{
  "head_dim": 64,
  "bias": "all",
  "inner_norm": false,
  "learning_rate": 0.0027,
  "precondition_frequency": 50,
  "one_sided": false,
  "max_grad_norm": 0.5,
  "magnitude_pruning": 0.3,
  "adamw_weight_decay_other_params": 0.01
}
Rows from block 5 of a small image classifier, named by matrix and row number. Rows with one number within an expert belong to one neuron, the router's apart. Each number is 128 + 24 x the weight over its row's rms, rounded and kept within 0 to 255. All counts start at 0. Numbers have three digits each. After the name is the row's rms in percent of the matrix's.
Before each expert's rows are labels from the 100 images, of 14976, where the router gives the expert most weight on average: "responds to" is what is common among them. Only what is clearly more common there than usual is listed. The data: drawings of small networks of dots and links. In brackets: how many of the 100.
# router: router (model.blocks.5.mlp.router.weight, 64x128, trained with AdamW), inputs 0-127
# up: expert up (model.blocks.5.mlp.up, 64x64x128), inputs 0-127
# down: expert down (model.blocks.5.mlp.down, 64x128x64, transposed), outputs 0-127

# expert 12
responds to: brown dots (100); nine dots (42)
router.12 093:122142137111121092181107087119098113159116113122136130111127072102134116071132123129095072099117157151151107139158144119126114141093157123129171098118095127162162160161129147136120178139102150139139151091106109131154102132133089140133093158123151127113140088094120145153129148120138080133153137127121129157124144170162133119144156168102102109137122080121152112133169151124101136125160
up.0 132:159112095103166144094122128066113088098180123135154130155109128119128126146140119107114098155134124128103131159157128128141156120108106105149157070096144128128128119104128128155118164074094093135092097128139174128128145092128134139156155121099128124124099118102128127124106115120129128128128179123169154083128128177105119128119148128115149151114133126183102159089128110170128112187119
down.0 137:128128128098105104105079119128128105142172113128150133154128122144128126140102107167115152158140123144128128099128100122138141117088142146078123136080103157114166128090158167176128162104153131156146155128089143158066128109131128063163123111139116122140130167164113128149109112128092123107135128118121107128162152170128075104128155123089128131112145143155140167128103138161098128168155
up.1 086:113179138128133128086119141113119128128074077142128156128108152135109112092140128128157106128125112088132128154118125130128128128169115120128128096128139099128078140128128128128191121146168135128191128114107174128206128128128128095118128129157096105092128128122128128128074108128123128128131189128126146140128161106156137151138104087153128182128116128113127128095111128114093101072163
down.1 089:150080128128147128161128128128144169128154069152102130151128113128091128128128156149101124118143156128128128135159136128128169168093129127130150128163167128128177110128103138128118176140106126136080128127153091128125147128134128155084128135137159163133128093197099128121128128101060135141128122102128140124104143108128119099120090120177148128128106128143174168128129101088080116076146
up.2 088:090128150163128182095094102150129148128128185128172092128082160172128168148114129156128158128128128128125159121167146128150154135102128153102128128128133079085128092128082121119088128128093145097128109128128158145150128128128128128179114163128122153146128101145148128128128091153128099122128163128124135165132115085091168160083099127131110128157129138139143186128105128128130153090121
down.2 088:150203130128128141146136112175157128112089139185107156128128112130128128128128088158153149097124134194142127112112080113134128181128154113144093128128142116128143090151162128131071118128165115128128160089140166128128159093128080128153086116097095128128136136140148117128128128126105114156128102149128128078116128118100181117119128128090170098128128128128119159128120122094143138128093
up.3 095:072165175128128128126128137155134159128122111128104090081123142128125078128155132144128123128128153138128128128154136083125199167139091128128128098135108109085112072082081128128128110138097110125098142104090128170128116082125126128164109148182141174144128128101170106144119105144147128120128128128128128128158138122086147164166094128128130162105128159128128132127128077128135101128145
down.3 097:131096131156083128128145128128128138128110128168156076132128183100130130103128109128153109072134128128156128089128128128128100142128166128165133096107159142128089170160114145147164128156098144174138125146119128083114119123121150128053146128126148085146128130128128128128128141128174141128123128128158128180157173111128116100162128179175136126128123128148091126155119086128107110106176
up.4 086:086128179128128128138179123128128119148099194128115204109092126081153070140128157137128095114108120102155176128123128128128128109154107123114137128128128086132122128128100128128139143106128147128127128061108101135128128110128128165128074128119158156163128146137097128074128116128110135128128128095135107120120093089128132148128177137159087132128128151145156151141171128078128128130115
down.4 104:128087133141145128128159167153150188128119093175107100147128128125141128128128135171124128128136159084128138099182139123132128156124165103144092073156128139111105099128128133150119132142092128124115163102096128115102092143110098128084152128128128178126098086142142128128153087128112128142168128153103128103115132128102173128106128128135128120093111117070139155167154141061115128101128

# expert 3
responds to: green dots (92); nine dots (40)
router.3 096:102157126121123101184076083117093129140132128168112138113107103107133078097156158133097111130088145102133140111130132109121137115121120113130131103139104101140178146150122122148131161092101149119137148129104112128151077141129105173147094133134128121162180115081133103140173117116160108142126139093133161109099145143155097126117120192111083116161116111142140108169118143109153120111145
up.0 094:084128128146101148065128171128128128144128128091134162168081092170103132105112128128119152124128090158128128130171110143157128180138128128169125146131126128143118135123095140128123163128107160116095168128128128111093086098085176138116163182128156128128129140156141101092128136156128128155131095068061126122137122152125139128115118128127100133142161137144133129104128148093161141117147
down.0 090:094164104117104128158134128101128114118146128128116153113128109123128180164128082153128128109130135157094160140154128118177141128128128127103128103122152128120123105128107106142128128128089123139128128090108128099122128141091157162114106154056128104103153128106128145143128130128147128139128128106128163065100133098154209130121128128076163104089151083128097171099128161118166152128093
up.1 138:128128167081144140128106128128128153130084071153089143118128100172105075104177109128122154128102128128123128137128180128125146125153155128128142128155095072156128107113153128157115122119128163128143177099111128128112137132093070151161145145141111085128158128191160111176091099144107098134128141124112139128128126128138128153107119108116096117128085132128135084156105154105128122118106
down.1 135:109123128136137128082126110128124133118068172168103079135095115128139111073171139109144128128196128146128143111147123140118128128140144129148145097073150162157138148122158145140158116086089169128117122116180146128105138128138110117159133128128092128112089128134120128098155128138121095128147128117139144127116131128132174130116134135128129169079164149128128128116101109172164089082076
up.2 086:143143128128134141128128122128151128163102128115091151128128108152106177128080127146079142149128085156128066126128128128158090175128139143105120128128117128158128102127128150128108125087128124133128171154178137172107185165185160128128034183089128139128105106128173155128163128117128154159104117115128128128117128128155178128128128118113128128128118113106128113109128124128136122115128
down.2 106:143128128143140143156133168155113096128128146128148089116128128111162161145138127072166128140085124152128160140150092058128128110105115093128126128177128143093106128128095156179128077105128128128153144146128128091128162128112142103145170098128128075092135128110137100117148101122175128128114128135142128128116145099128118106156146128097160086184128154154161133157136140087128128158093
up.3 101:128158126155166081128184128102098085128141104109117127128128080128120133172128125109128128165112116111139108161122126128111102099113128128138123100174128159128171128102128093190128145128134091128202128128131114128099146128150134128116128134114128128119128163128149171070088128135083128079126089153146090128147159155119097128128148104105127138167141141098147106122125116141128150183128
down.3 097:128128065128084105118128135118128128166155133128170111128107128128149139147171148128073128122128128092179149128082107138128128128128128134114128128123157084099070128128128124171096105128128137128113148111184128128152155133192148142129096128129125137094181128128138092118174128127101128128108164128143111168171130144157143103115076128117128071170097128099129125105128128115129155128128
up.4 100:128136143167144128082101151141128128128157088113107128128147125128151128128089146128063062154152128111153157124062118128131113100128128144117128169160128133069100070145128133145124132087128174163160105106124128101181151117158142104128128128109136128182122117151108128176138124128157128128123137097128124134191134120132119156146110160117145128105106117117139128089088136149128126127128
down.4 097:128150095098128147165128128148124156082102128128139128128094121096114159128113148111111177140141163152180125128127093161169137131116140126148140128079128128096111136125128084135111102148128143140090156143162136119128128142122137099146142134127128099154128131168078075078128151133137098171153128128189145122099149085185128099157128135128108110142058128128145139155126149128119128137162

# expert 15
responds to: black dots (80)
router.15 111:119094163122100093157114108160119137124096128128120106104119087115139088085158168150082101112120149118149093111135136093161124153110117137131098119116121147138153079147134118138114132110123145150128126152135140117178121131126140162098098160144128157151177141119134107148137154131124110167130167091098140110100110139167113098121078144107102141168085101131151139150123182117115159078151
up.0 076:128085149107128181058164139108079158139147128137137105128128128143164124131128102058114128142128158083125122131111128128128128128163149150138172147162128117147128146177112165114098153157128128104128181128105100128128117102139128128143174128128146098064150128128128127128128148128131128128172095149119112128104122176139113099100128097135153095110069107156128150121088128128109129122128
down.0 069:128128140165128128128128138096166115128128128128081149084182128107093128128128128162079132112128128128149146143074141128144112128102128128163128118128082128128128128128172190112149148087060128128133131106112128127101180128173127189151128106128128160128128083128128105128128128139128124087079152128128128128147106173128128143149083154128128128166128119160128194104153128128100128128128
up.1 089:138133141171094128128125128116164114172124156074147081114128109114118143128128126079137152128128166133135147128128158095128167128128157158128131082128125090086128135200144174104140110128093156145076156080128126087117137128128116085127128134128153110143096120128147152152146128093179128105089161131128134128081128116135094113099127138119115130165131101166135090122135128160142140128106
down.1 089:128111109128128128128061111128128123101136149128128128128128185128133128131068128163119110107154114128097128149123087114145120114152128193106128128125124164128152119128128164128130187096150193146128160128078078094105132157128128128128105105128098128113136128128128067128128105128127140149175128121163102081162128121111096107128087114128098124121145181128118128150128144123179159128128
up.2 092:144108108162105121190142087128128168128128152151128118128143110129117150128152106173089128112134104124127128128108101131131106149106141170083133101128146128128143197111088128142169070105085133128128174128151174128128137129157128128080167128101128107086124161128175158123128128164165134128128103128111141148128159092128096062161130120128128128106091103128132128149118109127110128122138
down.2 094:127156096121129154174166105126128128128168127106128128128081160142128128128108128128175134067128153128128128083128128128128128128141124128128128156128138128128130128111139154077144109169155160128128154128128128114128208091128103102152128128147128090088134117159132128122101128075155128096090087074128177100088128131128128172133128128181097128124091168128159123128123128149140086148128
up.3 121:089084128080132128098156128144090128143098128128128145128143161143128154078142133137129196117170128114112108086152130073136128159159128128153128128125154124128139119121091152104140149155146119160128175094135128168130128090127122142128095128165076133129155128132104119128157109088128131115152165102128128128173128147117168180168091130128128120133138128068128161101128102128144144128162
down.3 129:122052140131143095089152128128128128137128128101143088131128115133145128128177097128148182132128102104133135127132123155128085124071105179094130092128128132091092128128154095111128129109128108156128128128116128172090131174118139117119138128098115128128129128120147128128128128107100163169104128143118093099128118128081128156144150115128121128158162128183116179150128132101128141190066
up.4 082:139182124131106209134147128128109163166128117151113128128128128158128128132058128162148128149128149128084089128128148111141129128171138098128128150128128105156128131082128128086143128128176128128128130154127096124122117099135128128190128175128122092128098125125128145116143133091128128128128128128083122139158162158107070115123070144135176148157128128112084128128144150123124128071128
down.4 081:118108116128102073128128125165169146128128155128137128103132161058094128128152083128128128138125128138132125128128128128128086084091124128078145128128128105094128143180128128160180128176097128176148095152128128121128141128085128128151109113159128102170128128125128104145110128128128102165116132193154128102099110128159128109163134128071090115145110128114128128128164117107126128128191

# expert 17
responds to: brown dots (49); complete (30)
router.17 102:101119141102118103175124100124132088136124114159113108085111130095097095100153141129087094114116158138139092109141149083128148115086142147127146101113103095152163146168139148151133147139143169114159102108095116142153084125132095116139109149144133170124171088065141121145160157114146118114163137088133160151125096134151115123140126126125105137177149088146149104137141119106158119114140
up.0 117:128137128149162117112110136124095128131097107138118132137146128078095126125128149090163102128128128154135128146164128113085152128184128121099155101163093128107128128106107132067122134128143128113129117145151137149155155144101135103128149156142128170127205128093139137167128128128118145128158128156128116188169128139128120124127066133128102152045128135119117106133112128175134136084154
down.0 102:142121121110146128121163127069149128089136163111070140128158128121152085172106127106128142128128139162130082128096128154128128128082123094112128140170109092141128121127101128128128128133108128105151095145177166156128153134076128128128121180106105167106147106128123090135128165128141131116128075131128173128097128149150138165145128152128168128128148159157128128160119128183101098142086
up.1 111:151132128114140179128128128128128109140145128113128128149106152128123133128092125110164124128146194126065140128098069128128128169140088098158128089128144143147130128147165151089115154128126128174137132090156140143096139128128105176152109160128095128124128128114132146037161141081138102128109128108102144141128097152115097137108096128160103128128128170098128111101120147096111128093132
down.1 113:128123169138104027128107128130128128117128128158149147117128090149121091128157165147147089125110128141149128157068128112143128079120128128191146116128148190144114128146091128143128153128128144100128107128148128087128128127128154163100155107097163128101122128128128150152202128110128128128128124146116089155126128138144115128128111067165112128099139164148129128128128129116083128128128
up.2 078:128101152128164128128081169128128107128126103109147128083113161128128160141136128190121164171093099139080089128128108141143116122128171128092128146107128086128138128135128132144173151173058128128140118151097143128128128128128128156135171103120084128112132173137080128133128104078077132166128154128140128138107150128144128172098176119115128128129109128142128148107113128181128128117137
down.2 076:128128076167157141124128136165159157095128128114095138128178091136128128159102124097092115165184153085128174151128131145119170152128118147129079143102101149153128087168146153138122128128155110128107154128090161128151110140090107128117128128128128128112125128107128150117128105150128104128133154058145128141143132104165128146128146179109122128128180119101108128128136166093135120141185
up.3 088:097128107189128128134106159114139128128132115149128128128175128128111143136134128133149179148128134125116128135101144128133108140190147128097115128128090165128134165126145179076150128157128136178128096128128139148148126108070128088077130128120082067147094128133158128128128117128128091128162146200102151076123059128116132128144128128128128166131116128128125128128110095128128116120118
down.3 090:161120128128110128132167118154134111105160140188113113128128128085179148057132179128128102128128111071151128164128104128182083145128137112128147128151117128128145128128108128128092118130128106121100125101116128128128107128107140128128111168079143104128167128128127099128160128128133160128134089128111111128128128182135104132150189180128128188108128128128128120078128104129096128084156
up.4 136:096174135127145128105162125133128128110078128077101082128128136120128081075153128177128128128106153177172146084153130109104055153113139144168128128072128106141126152136152093140164084162143173128124152128118115128142128128133128164128117119128152119150128105171144131143150156130169109143134123107128128089119128095128128105102139125128128103152113113135121153186128110146128139106128
down.4 145:131176086108128113102128128131126109114128120187128128145118128128128179149128148141128128114095145128173101128128128112160143128150154171123134096119104175084128128168101095128113128122173128143128147146160095112128090100128155088096141095113127072153175146128117128128162152107130145128141105169139162137104070128088150110078169088126096147138090117137123138103101130112133128128137